Rows from block 11 of the audio encoder, named by matrix and row number. Rows with one number belong to one channel. Each number is 50 + 10 x the weight over its row's rms, rounded and kept within 0 to 99. All counts start at 0. After the name is the row's rms in percent of the matrix's.
# convs0: first 3x3 conv, stride 2 (encoder.blocks.11.convs.0.weight, 192x112x3x3, standardized in use), inputs 0-10, a 3x3 kernel for each
# convs1: second 3x3 conv (encoder.blocks.11.convs.1.weight, 192x192x3x3, standardized in use, transposed), outputs 0-10, a 3x3 kernel for each
convs0.5 098:55 60 53 47 48 47 43 41 45 33 32 35 27 32 34 46 46 45 57 52 55 52 47 49 46 38 44 40 36 41 45 46 48 49 52 50 56 56 60 65 56 68 57 52 62 52 49 51 63 56 63 69 67 68 48 50 49 46 48 44 55 48 52 46 47 45 45 46 45 55 51 55 49 44 50 50 45 50 48 38 45 41 36 41 44 47 45 56 57 52 62 58 56 63 61 62 48 44 58
convs0.6 102:52 49 45 50 44 41 52 52 45 40 40 44 54 52 51 37 34 32 38 36 38 56 43 42 76 68 63 45 53 45 51 51 46 49 52 47 51 55 55 52 61 55 16 34 25 50 52 50 46 53 50 48 48 49 50 47 48 49 46 51 59 55 57 55 54 57 38 45 47 45 45 48 62 58 61 51 47 47 41 34 36 49 42 42 56 51 51 61 50 54 51 55 57 56 55 59 57 59 60
convs0.7 095:54 56 46 35 36 35 49 47 43 39 49 39 18 29 31 35 39 43 12 24 07 16 33 19 23 37 21 53 43 52 51 45 52 60 48 53 62 48 63 62 45 57 59 39 55 61 58 62 52 52 51 43 42 43 49 48 48 53 55 52 47 48 45 50 48 50 59 55 54 53 50 49 58 53 61 42 42 40 52 53 52 50 52 46 43 52 41 42 49 41 56 55 58 60 62 62 59 61 58
convs0.8 103:52 57 51 50 57 54 54 45 52 46 48 43 39 38 43 48 45 45 52 49 50 54 47 53 49 38 46 53 55 52 54 58 55 47 48 49 49 58 51 51 40 51 39 31 51 43 43 43 51 50 54 59 58 56 54 60 55 42 42 39 58 53 59 54 56 52 46 45 44 66 59 68 52 55 52 38 45 41 42 36 42 50 50 52 43 50 46 49 52 51 44 43 42 54 58 58 43 45 54
convs0.9 101:52 54 52 51 46 49 55 54 50 46 41 38 47 46 43 46 55 42 43 47 46 48 51 45 52 54 49 54 59 53 59 55 55 54 53 50 51 47 52 59 46 60 45 43 39 68 63 65 53 50 55 36 35 39 54 54 48 52 55 48 46 46 43 49 51 47 51 51 47 46 45 41 54 44 45 40 31 39 44 41 44 48 50 45 45 47 45 52 57 55 57 61 68 52 56 56 60 61 59
convs0.10 100:50 48 42 49 48 49 53 44 46 57 51 61 69 60 67 43 42 47 35 48 42 45 59 52 44 52 50 60 51 51 61 44 53 48 44 48 60 51 56 73 57 66 35 36 35 64 58 59 56 49 54 64 63 65 47 52 46 48 53 46 38 44 39 37 42 39 39 45 42 30 36 35 59 50 54 62 52 58 61 57 56 52 54 57 50 50 51 45 48 49 54 52 49 51 44 42 49 44 45
convs0.11 102:54 50 52 49 47 44 46 46 49 41 40 37 27 28 30 33 31 33 23 23 26 14 31 26 15 24 22 65 45 56 61 51 56 61 50 55 74 58 69 51 44 48 51 48 46 57 51 54 52 52 47 50 45 44 63 58 61 61 57 62 56 55 52 60 56 56 60 60 57 61 59 55 78 70 76 59 55 57 52 46 48 53 50 56 40 48 43 34 39 35 35 35 38 56 54 53 69 65 64
convs0.12 099:53 58 52 49 55 48 45 49 46 49 47 51 47 44 46 47 55 46 57 61 60 43 48 45 34 40 36 51 56 47 42 47 43 40 43 38 50 55 48 55 47 56 58 49 51 43 40 40 57 56 58 46 42 46 63 59 59 58 58 59 51 48 51 56 53 52 52 49 51 47 42 47 38 34 34 58 53 61 76 73 77 59 64 58 49 51 48 40 38 41 40 45 50 46 50 49 49 56 46
convs0.13 103:34 23 28 45 43 45 39 31 33 66 67 60 57 51 65 55 65 57 49 51 53 58 56 60 43 43 46 58 56 60 51 49 53 49 49 48 61 47 58 52 43 57 53 56 58 41 39 38 51 50 48 54 52 54 61 60 59 71 71 66 53 52 49 54 53 55 62 60 58 51 47 49 44 40 41 56 59 59 53 56 49 47 49 51 50 46 51 38 37 43 48 52 49 45 45 39 46 46 44
convs0.14 092:43 61 65 50 42 68 49 58 68 50 50 48 53 45 60 43 45 44 40 48 51 48 44 51 54 55 57 58 63 58 58 58 68 57 65 62 46 54 56 66 67 83 44 52 59 52 43 47 46 47 49 43 39 45 47 45 43 48 42 42 56 52 46 47 46 49 42 45 42 51 52 49 36 31 31 32 37 37 28 28 25 40 44 41 42 43 45 44 49 42 57 56 59 47 54 56 44 45 60
convs0.15 096:50 53 44 38 42 44 55 58 46 52 51 51 41 42 52 53 53 57 41 55 64 35 57 65 41 56 64 47 37 40 50 38 48 41 31 31 57 55 55 62 50 56 51 50 54 69 61 59 58 58 54 59 56 49 43 47 46 48 50 50 47 55 51 35 38 37 43 47 38 40 46 44 52 46 50 52 49 59 42 43 42 47 48 54 43 46 52 45 39 54 59 60 60 63 58 54 49 43 38
convs0.16 102:41 38 39 39 34 37 48 50 50 63 56 58 58 51 57 65 66 63 54 49 51 58 46 57 55 51 54 60 61 61 55 57 57 36 44 40 47 50 49 44 46 48 52 57 54 36 38 35 47 49 44 51 51 52 59 62 58 64 67 61 41 44 40 52 56 51 54 59 55 36 40 33 42 41 38 66 73 63 58 59 55 55 58 55 51 47 51 41 44 41 50 51 52 41 39 46 37 42 46
convs0.17 100:63 59 62 63 50 61 59 50 51 55 55 50 59 51 52 60 56 53 47 43 51 55 50 54 46 43 48 50 51 46 71 56 61 82 74 73 42 57 46 45 48 52 34 50 40 54 52 52 41 40 46 43 42 49 49 42 41 46 38 38 47 42 36 50 43 43 52 47 40 52 46 38 45 50 42 41 35 36 52 63 50 43 55 48 34 45 41 33 39 39 57 48 51 54 54 50 73 79 69
convs0.18 104:58 60 53 57 60 51 45 42 40 57 55 53 46 45 46 42 47 47 59 61 62 50 54 53 39 38 40 50 53 45 54 53 53 42 41 39 41 45 40 60 51 60 53 39 53 53 51 51 55 50 55 50 47 51 53 54 54 50 53 52 45 43 46 54 54 52 54 52 53 47 46 46 41 39 40 57 49 56 59 57 62 53 58 56 49 50 50 49 46 51 41 40 49 49 50 51 63 66 59
convs0.19 098:65 68 59 52 61 52 51 45 42 41 39 40 32 36 32 51 40 46 60 57 60 49 50 48 40 30 38 44 44 45 48 54 49 49 49 46 51 57 50 57 50 55 57 51 56 47 46 48 50 48 53 70 68 67 52 59 54 45 49 43 62 58 61 51 55 48 49 50 44 66 62 63 41 49 43 39 46 40 46 44 44 49 45 46 44 47 44 54 53 52 51 49 51 58 61 60 40 42 52
convs0.20 100:49 47 45 48 42 40 50 48 41 44 43 47 45 44 42 41 49 42 37 35 27 52 47 41 64 61 55 59 66 59 58 56 52 42 40 36 51 48 56 72 55 66 46 39 46 70 67 72 54 47 58 30 31 33 53 51 48 48 52 46 49 46 47 48 53 46 51 52 51 46 46 48 61 53 58 50 43 48 36 33 41 53 53 47 55 51 50 55 52 51 50 57 61 58 60 55 54 56 51
convs0.21 110:32 25 29 45 38 43 40 37 33 68 64 59 62 51 67 69 76 69 50 51 53 53 48 55 43 42 45 55 55 59 55 47 60 54 55 50 54 54 56 49 41 57 47 58 55 46 44 43 47 50 47 51 48 51 56 57 56 59 61 60 37 42 38 54 53 53 56 53 51 40 40 40 40 39 39 50 55 55 48 52 46 46 49 51 46 43 46 35 35 39 53 55 54 50 48 46 53 50 46
convs0.22 103:36 19 33 49 49 39 55 51 57 53 35 41 65 56 47 68 63 57 53 34 29 61 45 41 50 40 40 49 51 58 49 48 55 50 49 55 58 42 56 46 52 59 48 59 60 47 53 55 48 49 57 55 54 55 58 54 53 54 55 57 47 43 50 56 57 55 53 51 59 49 45 52 44 43 51 60 65 67 59 56 62 56 59 58 51 41 48 42 42 37 47 49 44 47 43 51 50 51 51
convs0.23 098:40 41 40 52 44 43 62 56 59 59 47 45 52 52 45 56 54 50 42 45 39 54 51 50 53 50 47 66 66 67 61 61 61 25 26 16 62 52 64 42 49 51 45 47 45 54 51 55 50 47 50 49 46 47 43 48 40 53 66 55 42 45 39 47 55 46 50 55 51 39 46 38 52 42 49 44 49 46 57 55 55 55 61 55 53 55 52 45 44 42 59 59 63 57 54 61 14 17 28
convs0.24 102:44 55 47 53 66 56 45 56 54 53 57 55 52 51 46 49 49 47 39 45 41 39 44 41 32 40 36 44 46 38 49 51 51 52 53 53 42 60 42 38 53 45 44 55 46 53 54 50 54 52 56 36 33 35 58 52 60 59 55 59 58 50 60 52 45 51 56 53 54 53 48 52 50 47 49 64 57 69 82 82 85 55 60 55 50 54 48 47 48 47 39 43 39 41 45 43 39 47 39
convs0.25 102:60 64 56 41 56 41 53 48 43 50 51 47 38 48 42 55 49 48 53 56 55 39 49 40 40 34 39 55 54 53 59 66 58 52 47 46 60 63 52 45 45 32 58 57 54 34 34 31 51 53 52 60 60 60 55 58 56 49 50 47 60 52 58 51 50 47 45 43 42 64 61 64 48 57 47 48 57 46 45 46 48 50 42 47 49 51 50 58 54 55 43 46 45 62 65 62 39 45 47
convs0.26 101:55 63 56 46 51 47 59 53 54 42 43 34 32 36 31 54 41 49 39 42 42 40 44 41 39 34 37 62 59 61 57 55 55 58 53 52 47 52 49 64 51 64 55 44 55 49 45 47 54 48 56 65 63 63 53 58 51 46 45 40 55 49 51 53 53 47 51 47 44 63 61 61 43 46 44 45 45 45 45 37 44 40 37 39 36 42 40 54 54 53 68 67 65 63 66 60 43 42 49
convs0.27 103:56 54 56 48 54 43 48 48 47 51 53 41 49 48 48 42 51 46 54 55 56 44 48 45 40 43 43 55 57 53 43 47 50 33 37 37 50 49 55 52 43 60 53 37 56 55 56 53 55 51 58 45 43 45 56 55 54 52 54 52 45 47 48 52 53 52 55 55 54 50 50 50 52 53 51 51 46 56 57 57 62 50 56 54 53 55 52 50 52 53 41 39 51 39 40 47 57 60 56
convs0.28 094:56 39 35 51 43 27 65 57 45 60 36 40 59 44 34 58 36 31 55 48 39 53 52 42 50 51 47 64 41 40 79 52 52 73 52 49 53 42 36 22 38 28 35 52 36 50 50 49 44 49 52 37 40 35 48 46 51 60 59 53 65 58 56 46 48 53 50 50 45 55 55 55 50 39 40 46 49 46 57 60 53 60 56 56 57 53 58 51 48 55 51 47 42 53 47 52 35 34 33
convs0.29 101:56 56 52 34 34 36 50 48 48 64 61 53 60 56 56 58 68 60 53 52 49 45 48 51 48 50 54 50 49 49 63 54 61 65 56 60 50 44 44 58 45 56 61 53 57 45 44 47 51 51 48 40 39 37 51 44 44 65 62 60 70 67 67 48 42 40 68 60 58 61 54 57 48 46 49 55 58 55 55 55 51 51 55 51 48 42 48 49 46 53 55 60 62 37 42 41 24 21 29
convs0.30 106:42 44 46 53 49 53 58 60 63 59 63 59 65 62 65 49 51 47 49 53 51 61 57 58 61 64 61 44 48 43 48 52 45 45 49 46 43 45 46 48 54 47 46 52 52 50 47 46 53 57 54 43 41 38 62 58 57 65 57 61 41 37 38 62 55 59 55 46 49 47 40 43 70 65 65 65 63 60 60 61 55 52 43 53 56 55 57 50 45 48 24 29 24 37 39 33 56 56 52
convs0.31 097:59 48 44 59 50 45 67 55 48 59 43 44 71 54 50 68 53 41 52 43 36 62 51 46 59 57 52 68 53 53 90 59 66 77 58 58 41 52 35 25 40 33 32 49 38 48 47 47 31 40 44 33 34 33 46 42 44 53 45 42 57 48 47 48 46 50 47 44 42 52 48 49 47 43 39 42 43 39 44 49 39 50 43 46 51 45 53 50 49 49 49 50 45 44 46 56 46 56 54
convs0.32 107:64 63 65 41 43 39 25 27 24 58 64 55 40 40 40 32 35 37 48 48 48 43 42 45 49 47 50 59 59 58 50 45 56 46 46 49 58 55 58 40 41 42 55 52 59 52 56 52 52 51 56 39 40 38 54 53 54 53 51 55 54 52 53 52 50 51 62 56 59 55 54 52 64 71 65 53 54 58 44 43 46 54 47 49 51 49 51 55 54 54 28 30 34 43 39 45 69 65 64
convs0.33 100:56 62 60 48 53 47 47 53 54 41 42 45 48 44 49 47 53 49 58 61 60 44 47 44 34 40 37 51 61 51 38 43 40 27 31 30 46 54 47 54 49 61 60 50 59 43 43 43 55 57 59 48 45 47 60 58 54 60 62 59 51 49 51 57 56 52 52 53 51 43 40 42 38 36 34 51 52 57 70 66 73 61 65 56 56 53 50 36 33 35 47 49 59 48 48 52 45 49 43
convs0.34 100:36 36 41 52 41 58 47 50 56 65 69 69 61 54 66 54 59 61 56 51 60 68 52 72 60 55 64 60 59 62 68 60 66 54 59 56 51 64 58 48 58 51 41 59 49 33 34 31 38 44 36 44 43 44 62 57 60 69 62 64 46 42 46 53 51 52 57 55 49 40 39 34 30 29 28 56 65 53 51 56 50 47 43 47 50 44 50 43 43 46 42 47 44 36 40 34 40 48 41
convs0.35 093:54 55 55 42 47 47 41 51 54 46 47 52 47 53 47 39 58 45 52 53 51 46 46 40 37 41 38 59 68 62 54 59 55 27 37 33 61 64 66 50 47 58 29 30 32 61 58 65 51 52 59 29 31 32 50 49 47 49 58 51 46 46 50 49 55 48 52 52 49 47 49 49 51 46 50 45 54 51 57 60 60 52 63 48 55 56 52 50 44 50 51 57 62 54 55 52 42 48 37
convs0.36 102:74 70 72 62 58 66 60 56 59 53 53 56 38 34 53 50 45 49 70 66 73 60 48 62 52 38 45 49 51 51 52 57 61 55 61 58 39 50 48 49 53 57 43 49 56 27 30 29 55 54 49 58 55 60 58 57 60 53 53 50 45 38 43 55 57 59 58 59 61 52 53 54 23 28 26 49 55 49 52 56 56 48 52 51 42 45 42 49 49 46 25 27 27 50 57 60 43 45 52
convs0.37 091:36 59 60 51 45 67 45 59 64 41 42 41 48 42 55 50 52 53 37 45 48 49 46 53 52 55 57 38 55 45 49 53 61 54 63 58 47 48 54 65 65 83 46 53 62 47 42 44 51 52 52 50 44 51 48 47 42 50 44 44 48 46 38 48 46 48 47 49 45 51 51 48 31 24 23 39 41 45 32 31 30 43 50 45 44 46 48 46 50 46 52 53 61 45 51 57 57 54 67
convs0.38 102:55 56 59 61 55 67 47 49 48 47 42 37 52 50 56 39 38 40 56 57 61 47 48 59 37 32 33 57 50 61 60 58 72 56 64 66 45 47 53 45 51 54 29 43 34 34 29 33 54 52 47 72 66 75 62 54 61 45 45 42 39 34 41 51 51 55 38 48 46 37 44 43 45 45 46 55 56 50 51 53 57 55 47 54 43 45 40 41 41 34 43 49 43 47 51 54 54 57 65
convs0.39 104:64 69 61 48 51 54 18 20 21 50 49 52 36 47 43 37 38 41 55 53 56 47 44 50 46 39 44 45 45 44 41 50 47 42 46 46 55 62 53 37 49 43 51 47 49 53 53 55 61 59 60 55 54 57 45 50 47 39 45 40 54 51 52 53 54 54 36 40 39 54 53 50 48 50 48 58 56 60 42 39 46 54 53 54 49 50 48 60 61 59 57 53 47 57 55 57 48 51 49
convs1.5 103:38 48 52 24 40 41 36 30 37 51 49 48 39 42 45 54 59 55 47 45 42 67 64 63 45 39 35 47 46 47 52 54 53 46 53 44 70 70 67 46 42 46 51 51 53 53 59 56 64 58 56 42 38 39 44 47 45 54 55 56 55 56 58 59 61 59 40 39 36 47 50 48 44 42 46 45 45 49 17 20 19 54 53 51 42 43 42 49 47 51 53 56 59 45 47 45 47 50 50
convs1.6 112:48 47 47 50 50 48 49 49 48 36 35 35 62 57 55 42 39 31 51 49 47 52 46 46 56 42 42 40 39 37 51 46 48 56 57 55 47 53 55 54 56 55 55 54 50 53 58 55 41 34 33 50 49 48 36 33 39 56 53 59 60 59 61 53 49 48 52 49 44 50 50 48 43 42 48 69 67 67 40 42 39 45 52 47 37 47 44 51 47 46 39 48 61 47 53 59 47 52 48
convs1.7 094:50 53 48 51 55 48 52 55 51 55 63 60 46 48 50 54 49 45 55 60 54 43 41 40 62 65 51 50 47 47 49 44 47 53 40 37 49 58 51 60 72 72 56 66 74 40 48 36 34 57 50 34 50 53 54 48 48 43 38 45 61 54 51 54 59 58 38 43 42 49 49 46 53 53 56 57 52 54 53 46 44 56 57 61 47 47 50 59 53 55 54 56 67 53 60 75 54 68 62
convs1.8 096:42 51 53 41 50 52 41 40 44 54 53 51 27 29 28 53 54 52 37 37 31 59 58 58 55 46 43 53 49 53 30 30 32 56 58 57 47 40 37 48 44 44 46 52 53 32 32 25 72 70 68 39 39 38 61 62 58 33 33 38 59 59 61 65 65 69 40 39 38 52 54 54 53 54 63 56 55 61 35 36 40 56 56 57 56 54 55 40 36 41 54 58 63 46 47 44 50 56 49
convs1.9 118:38 37 41 44 48 51 48 50 53 53 57 62 49 51 55 31 29 35 52 57 55 22 23 20 63 60 61 42 46 51 52 52 55 38 32 43 44 49 48 55 59 59 45 43 46 51 52 42 57 65 61 47 55 51 41 40 42 45 43 44 62 57 56 33 35 36 36 42 43 47 48 48 30 33 37 51 47 47 60 51 46 48 50 52 50 51 49 56 53 55 43 43 43 45 49 48 46 53 51
convs1.10 101:44 53 56 43 51 53 60 65 58 52 52 57 32 31 38 54 53 54 55 56 53 66 66 64 47 48 52 36 40 44 26 26 29 55 55 56 51 47 47 35 43 47 35 36 31 55 52 60 54 50 54 55 54 49 20 22 24 53 58 54 48 50 48 52 54 53 37 38 41 48 45 47 51 52 51 48 48 51 63 61 57 49 51 46 24 37 36 48 48 48 54 52 48 44 48 41 49 51 47
convs1.11 109:52 56 68 47 54 63 56 58 64 45 47 51 55 56 58 58 57 56 66 67 63 39 41 43 57 64 59 52 50 55 60 66 68 62 63 62 46 43 44 84 81 80 68 72 72 37 45 51 28 38 41 35 43 44 44 43 42 55 59 63 60 66 62 42 43 45 40 39 41 42 43 47 61 62 59 51 49 54 45 44 48 52 51 53 40 42 43 52 49 49 59 62 61 46 47 45 61 65 60
convs1.12 080:56 53 60 56 56 65 62 71 74 55 51 47 43 44 50 48 50 59 59 61 62 43 44 44 48 50 51 44 44 47 38 39 44 51 45 58 25 34 31 48 45 44 42 45 45 47 51 48 45 55 53 53 57 54 50 49 52 58 61 65 58 59 59 52 51 50 59 63 65 43 44 46 49 49 52 43 45 48 61 59 62 58 55 56 58 55 55 58 54 56 37 30 30 55 49 47 57 60 54
convs1.13 099:41 43 37 43 48 44 54 60 56 66 62 57 52 54 52 62 61 64 46 47 42 58 60 53 38 38 43 44 48 43 28 33 34 51 54 57 52 49 51 44 45 37 28 31 34 45 39 37 48 45 42 44 42 39 48 48 47 49 50 47 29 30 33 70 68 69 64 63 66 69 67 66 58 58 59 55 54 57 63 65 71 62 63 66 69 66 69 63 62 62 47 48 42 49 50 40 38 35 29
convs1.14 094:27 20 40 12 19 28 27 13 35 51 49 50 47 50 45 40 47 41 43 44 38 60 47 46 54 39 42 45 43 44 47 42 47 50 56 55 41 47 43 72 74 67 62 61 60 45 51 48 49 53 54 55 53 50 44 37 42 52 39 43 58 54 58 48 52 46 43 46 36 47 50 43 40 37 41 54 49 58 39 36 38 52 52 52 50 52 49 43 41 44 50 52 66 55 59 64 44 47 47
convs1.15 089:49 55 63 39 47 56 49 57 56 39 39 41 45 46 50 39 48 51 46 51 53 43 50 52 44 48 47 29 29 32 42 44 51 38 43 46 62 63 58 40 39 41 44 49 44 49 49 49 61 60 56 56 57 55 38 35 31 15 31 30 57 64 66 55 54 54 40 42 44 47 50 55 48 45 43 47 53 61 55 53 52 54 52 51 07 26 32 45 49 50 52 48 42 58 58 57 48 49 44
convs1.16 100:45 46 43 45 48 46 55 57 55 52 51 50 59 59 55 79 81 81 38 37 36 66 65 60 42 43 46 43 42 43 52 51 54 93 96 93 33 25 26 55 57 51 35 35 35 55 54 52 56 58 60 41 42 40 63 64 61 53 52 50 36 36 37 75 72 71 47 48 50 68 65 62 56 58 60 46 44 48 67 65 66 65 63 64 67 61 61 60 58 57 49 53 49 62 65 58 58 60 51
convs1.17 107:37 34 35 44 48 49 43 41 49 42 53 53 50 57 56 48 54 56 56 58 57 45 42 42 53 54 50 45 45 43 58 54 54 56 55 54 35 37 37 62 60 64 52 46 43 59 64 65 35 47 50 43 51 55 43 40 38 55 48 48 50 44 43 08 09 11 52 49 44 37 39 42 39 36 35 58 51 51 57 56 57 44 44 47 49 48 49 55 54 59 48 52 55 53 58 58 57 57 62
convs1.18 093:47 48 49 48 50 55 56 57 58 59 57 57 46 47 48 43 42 47 61 63 62 52 50 48 54 52 51 47 49 53 39 42 44 53 45 51 41 45 49 52 52 50 34 36 40 60 61 57 60 63 62 47 52 48 46 42 44 62 64 64 54 52 51 35 31 36 59 63 66 49 48 49 45 42 45 51 49 50 55 56 57 52 50 53 59 60 58 54 54 56 40 37 37 47 46 44 41 41 39
convs1.19 099:47 55 56 37 48 49 41 43 44 47 46 43 34 36 38 58 63 57 44 43 39 69 67 66 46 43 39 45 44 47 46 48 50 48 53 48 63 57 56 44 42 44 39 42 43 41 44 39 71 73 70 37 37 37 52 54 52 42 44 48 51 52 58 62 63 66 40 38 37 50 52 51 48 47 52 48 46 51 33 31 36 53 52 51 48 47 48 47 44 49 47 49 52 42 43 39 61 62 55
convs1.20 117:47 50 45 49 51 49 54 58 52 57 61 64 51 51 56 40 32 33 51 58 57 31 33 30 62 57 55 42 43 48 53 51 52 48 37 43 56 56 47 43 49 50 35 43 47 49 43 34 62 60 60 50 53 52 38 38 42 43 43 45 54 50 46 46 44 45 44 50 52 49 46 45 44 48 54 48 47 48 66 61 54 52 57 58 39 48 46 49 48 45 40 39 40 41 44 45 25 38 33
convs1.21 099:44 46 42 46 52 48 56 61 56 60 62 58 53 60 57 56 63 67 48 52 47 56 59 55 39 40 43 41 44 44 39 44 49 63 66 69 41 35 35 53 53 40 34 35 35 51 44 39 46 44 40 48 47 42 45 43 41 50 49 47 39 37 38 72 67 66 56 55 57 66 65 63 57 61 63 52 50 56 65 64 71 59 61 65 61 60 63 59 58 59 59 61 47 61 63 50 44 42 32
convs1.22 093:44 45 41 48 49 44 57 55 53 46 44 41 63 66 64 63 51 53 48 50 46 60 59 55 55 52 48 51 50 52 66 68 70 60 54 55 49 37 36 59 62 62 31 43 50 42 40 38 59 62 66 46 45 47 57 58 55 61 60 60 46 47 48 59 57 56 46 41 44 69 66 64 68 70 72 50 49 54 63 62 67 64 62 63 59 49 44 53 50 46 57 62 57 58 57 49 63 66 55
convs1.23 109:50 51 55 41 43 47 52 59 61 40 42 42 57 57 61 50 53 54 41 45 43 44 44 43 59 53 49 43 44 45 51 49 49 80 76 81 28 29 29 42 44 45 40 42 38 45 49 49 66 71 73 57 57 51 56 56 54 51 49 49 49 48 44 37 38 40 37 38 35 54 54 53 49 54 56 37 38 36 64 57 55 55 57 60 51 50 45 50 49 46 51 49 45 60 63 59 45 51 43
convs1.24 083:57 59 68 60 65 77 66 77 83 43 46 43 50 53 51 57 58 60 62 59 57 35 33 40 54 61 58 40 42 48 61 63 63 44 41 45 56 64 62 56 56 58 44 45 44 44 53 55 33 48 51 42 50 48 60 56 56 49 46 50 55 53 52 53 53 52 58 59 61 39 40 44 57 55 56 49 47 53 71 67 70 61 57 56 53 50 50 53 53 52 39 34 29 54 52 53 50 51 45
convs1.25 096:58 64 58 51 58 53 59 61 52 44 39 33 30 34 33 65 67 59 46 42 40 60 59 54 52 46 38 51 49 52 38 34 35 60 59 59 58 61 59 59 59 55 37 39 37 47 47 42 66 67 66 37 42 40 66 67 65 41 37 43 59 58 64 71 73 79 40 36 33 58 60 61 43 42 52 58 57 64 45 45 53 48 51 50 50 52 53 50 48 52 48 50 55 48 47 44 49 58 53
convs1.26 097:40 51 53 31 45 44 34 37 38 41 43 36 32 38 35 38 45 38 34 33 28 69 67 66 41 37 33 47 47 49 46 47 50 41 44 45 56 52 54 51 50 51 52 56 56 46 49 42 71 70 66 44 49 49 52 52 49 40 39 41 65 62 64 70 70 69 26 26 23 52 54 52 42 43 51 46 45 49 39 37 40 48 48 47 48 46 48 49 45 50 52 53 54 51 50 46 53 57 53
convs1.27 090:51 53 55 50 52 57 58 61 62 55 51 51 41 38 41 39 36 42 55 58 56 44 41 40 52 53 52 44 48 52 33 36 39 36 30 38 45 50 53 44 48 44 47 52 55 42 41 34 57 63 59 52 57 53 47 43 45 55 57 62 67 65 63 30 24 32 54 60 65 51 50 50 53 52 55 49 49 49 60 57 58 56 54 57 59 60 59 53 53 54 37 36 35 48 44 47 44 48 43
convs1.28 099:49 49 60 51 52 62 58 59 61 48 45 48 53 50 55 46 38 44 53 54 55 38 34 38 61 58 54 42 38 39 76 74 62 43 44 48 74 65 61 75 76 84 54 54 59 46 50 53 49 51 59 54 53 51 58 58 51 42 40 41 62 67 70 50 48 52 54 50 47 43 41 44 48 57 55 52 58 60 56 59 60 58 60 60 49 48 42 40 39 38 44 49 46 48 56 59 38 44 40
convs1.29 104:38 40 38 42 48 45 52 58 56 47 46 44 45 48 47 47 54 56 49 46 42 48 50 52 46 47 48 47 48 51 44 47 49 40 44 50 58 54 49 61 65 63 37 39 43 43 38 32 64 64 59 43 46 45 58 52 46 27 29 28 60 59 62 79 80 81 50 52 54 59 61 60 54 59 59 61 58 62 57 55 54 53 55 56 53 53 52 55 54 52 52 58 53 44 46 37 31 30 30
convs1.30 101:51 53 55 50 55 58 56 60 62 56 53 52 70 64 67 48 46 49 42 41 41 40 37 33 46 45 49 51 54 52 63 62 59 38 38 42 54 54 60 47 46 45 34 29 31 44 45 51 17 21 23 40 41 40 49 50 49 62 64 64 60 56 56 49 49 52 64 64 65 51 53 55 66 64 65 73 70 69 60 61 60 45 44 42 62 58 60 62 59 59 32 38 39 43 47 47 33 31 36
convs1.31 106:44 44 46 49 49 52 48 49 49 47 51 48 54 57 55 33 28 28 48 48 49 42 32 33 54 50 48 45 42 35 72 64 58 51 52 53 63 55 51 80 72 77 54 49 44 52 53 57 42 43 50 60 62 61 49 50 45 49 45 48 60 60 62 45 42 39 58 50 44 36 30 30 43 53 52 54 58 60 51 53 54 60 62 61 53 53 48 42 42 39 46 57 59 48 61 69 34 41 41
convs1.32 101:52 56 59 55 60 63 58 59 61 58 57 58 69 66 68 47 48 51 53 55 55 48 49 50 59 56 54 56 57 59 67 66 73 34 33 36 47 47 50 56 59 57 54 53 52 51 47 42 37 40 43 41 44 43 56 54 51 57 61 61 57 53 52 37 38 43 64 65 64 54 54 54 59 61 66 70 67 65 64 62 61 55 59 62 49 51 51 51 52 52 62 70 67 53 61 56 50 50 48
convs1.33 086:54 53 58 51 51 59 60 67 70 56 50 47 47 45 51 62 60 66 57 61 58 41 40 38 47 47 46 49 48 50 30 31 37 75 69 80 22 31 31 45 41 38 38 41 41 44 49 49 50 55 52 57 62 58 42 42 46 62 65 68 54 55 55 51 46 44 45 47 52 49 49 49 50 47 50 38 41 40 64 63 63 52 53 56 57 57 56 56 54 56 34 30 32 51 48 45 50 55 51
convs1.34 094:51 50 47 49 51 48 53 52 50 61 63 58 64 63 54 72 78 77 46 47 45 59 58 56 48 50 52 57 53 50 65 61 52 89 92 86 31 22 24 61 59 55 45 42 41 61 58 61 41 45 49 40 41 37 64 63 60 59 57 49 46 47 46 64 63 62 66 66 63 61 60 58 44 46 46 53 52 54 59 62 64 60 60 58 63 61 59 54 56 56 50 58 55 61 73 71 24 29 32
convs1.35 092:52 48 48 50 46 44 71 77 66 58 62 59 51 52 62 40 36 40 60 65 63 34 33 26 59 59 56 46 47 52 57 58 62 50 39 55 50 55 45 40 38 41 46 52 51 50 49 41 56 62 57 58 66 60 44 45 50 48 49 57 64 61 55 42 36 39 44 48 52 48 47 47 43 44 50 38 40 42 57 51 52 53 57 60 46 51 47 49 48 47 39 38 39 53 51 50 42 53 46
convs1.36 106:48 48 44 42 51 46 46 45 43 68 66 65 46 37 24 74 76 66 49 48 42 60 55 45 65 59 53 49 44 48 35 24 28 66 68 67 48 45 45 40 36 39 37 33 32 48 47 48 60 60 61 39 42 40 61 61 63 60 57 59 37 32 38 49 45 44 71 66 60 55 54 51 37 35 40 55 55 64 39 39 46 46 47 43 55 53 50 50 49 50 51 52 56 53 59 50 50 49 46
convs1.37 097:22 16 29 10 19 25 21 02 33 54 54 55 48 50 49 49 55 47 42 43 38 57 48 48 50 37 39 47 47 47 51 47 53 58 63 58 49 64 54 68 69 61 64 62 61 44 51 45 52 56 51 50 43 41 39 30 38 57 47 52 57 50 54 44 50 45 46 50 41 46 51 43 42 38 45 53 48 54 33 32 34 52 53 51 50 52 51 46 44 50 55 59 75 51 55 56 45 49 50
convs1.38 114:47 49 49 39 47 45 49 48 47 41 43 43 39 39 28 63 65 58 47 46 42 58 55 53 54 47 45 47 41 41 30 27 29 69 69 64 34 41 51 59 57 55 67 65 64 61 64 66 41 43 48 50 54 53 33 33 40 57 53 55 54 52 53 50 49 47 41 39 33 51 51 44 37 38 41 49 42 49 47 43 44 46 48 44 43 48 47 50 53 54 55 57 63 50 56 53 58 60 62
convs1.39 103:62 62 65 61 62 66 55 52 52 54 56 60 45 47 45 44 43 44 66 64 61 45 44 44 61 57 54 49 51 51 49 46 48 43 44 44 50 51 53 48 48 49 47 47 46 79 78 84 62 60 66 43 43 42 47 44 44 50 57 53 45 49 52 61 60 60 55 53 53 57 59 61 43 43 46 58 55 57 38 37 42 21 20 20 00 14 00 44 45 47 49 49 50 50 58 59 42 43 46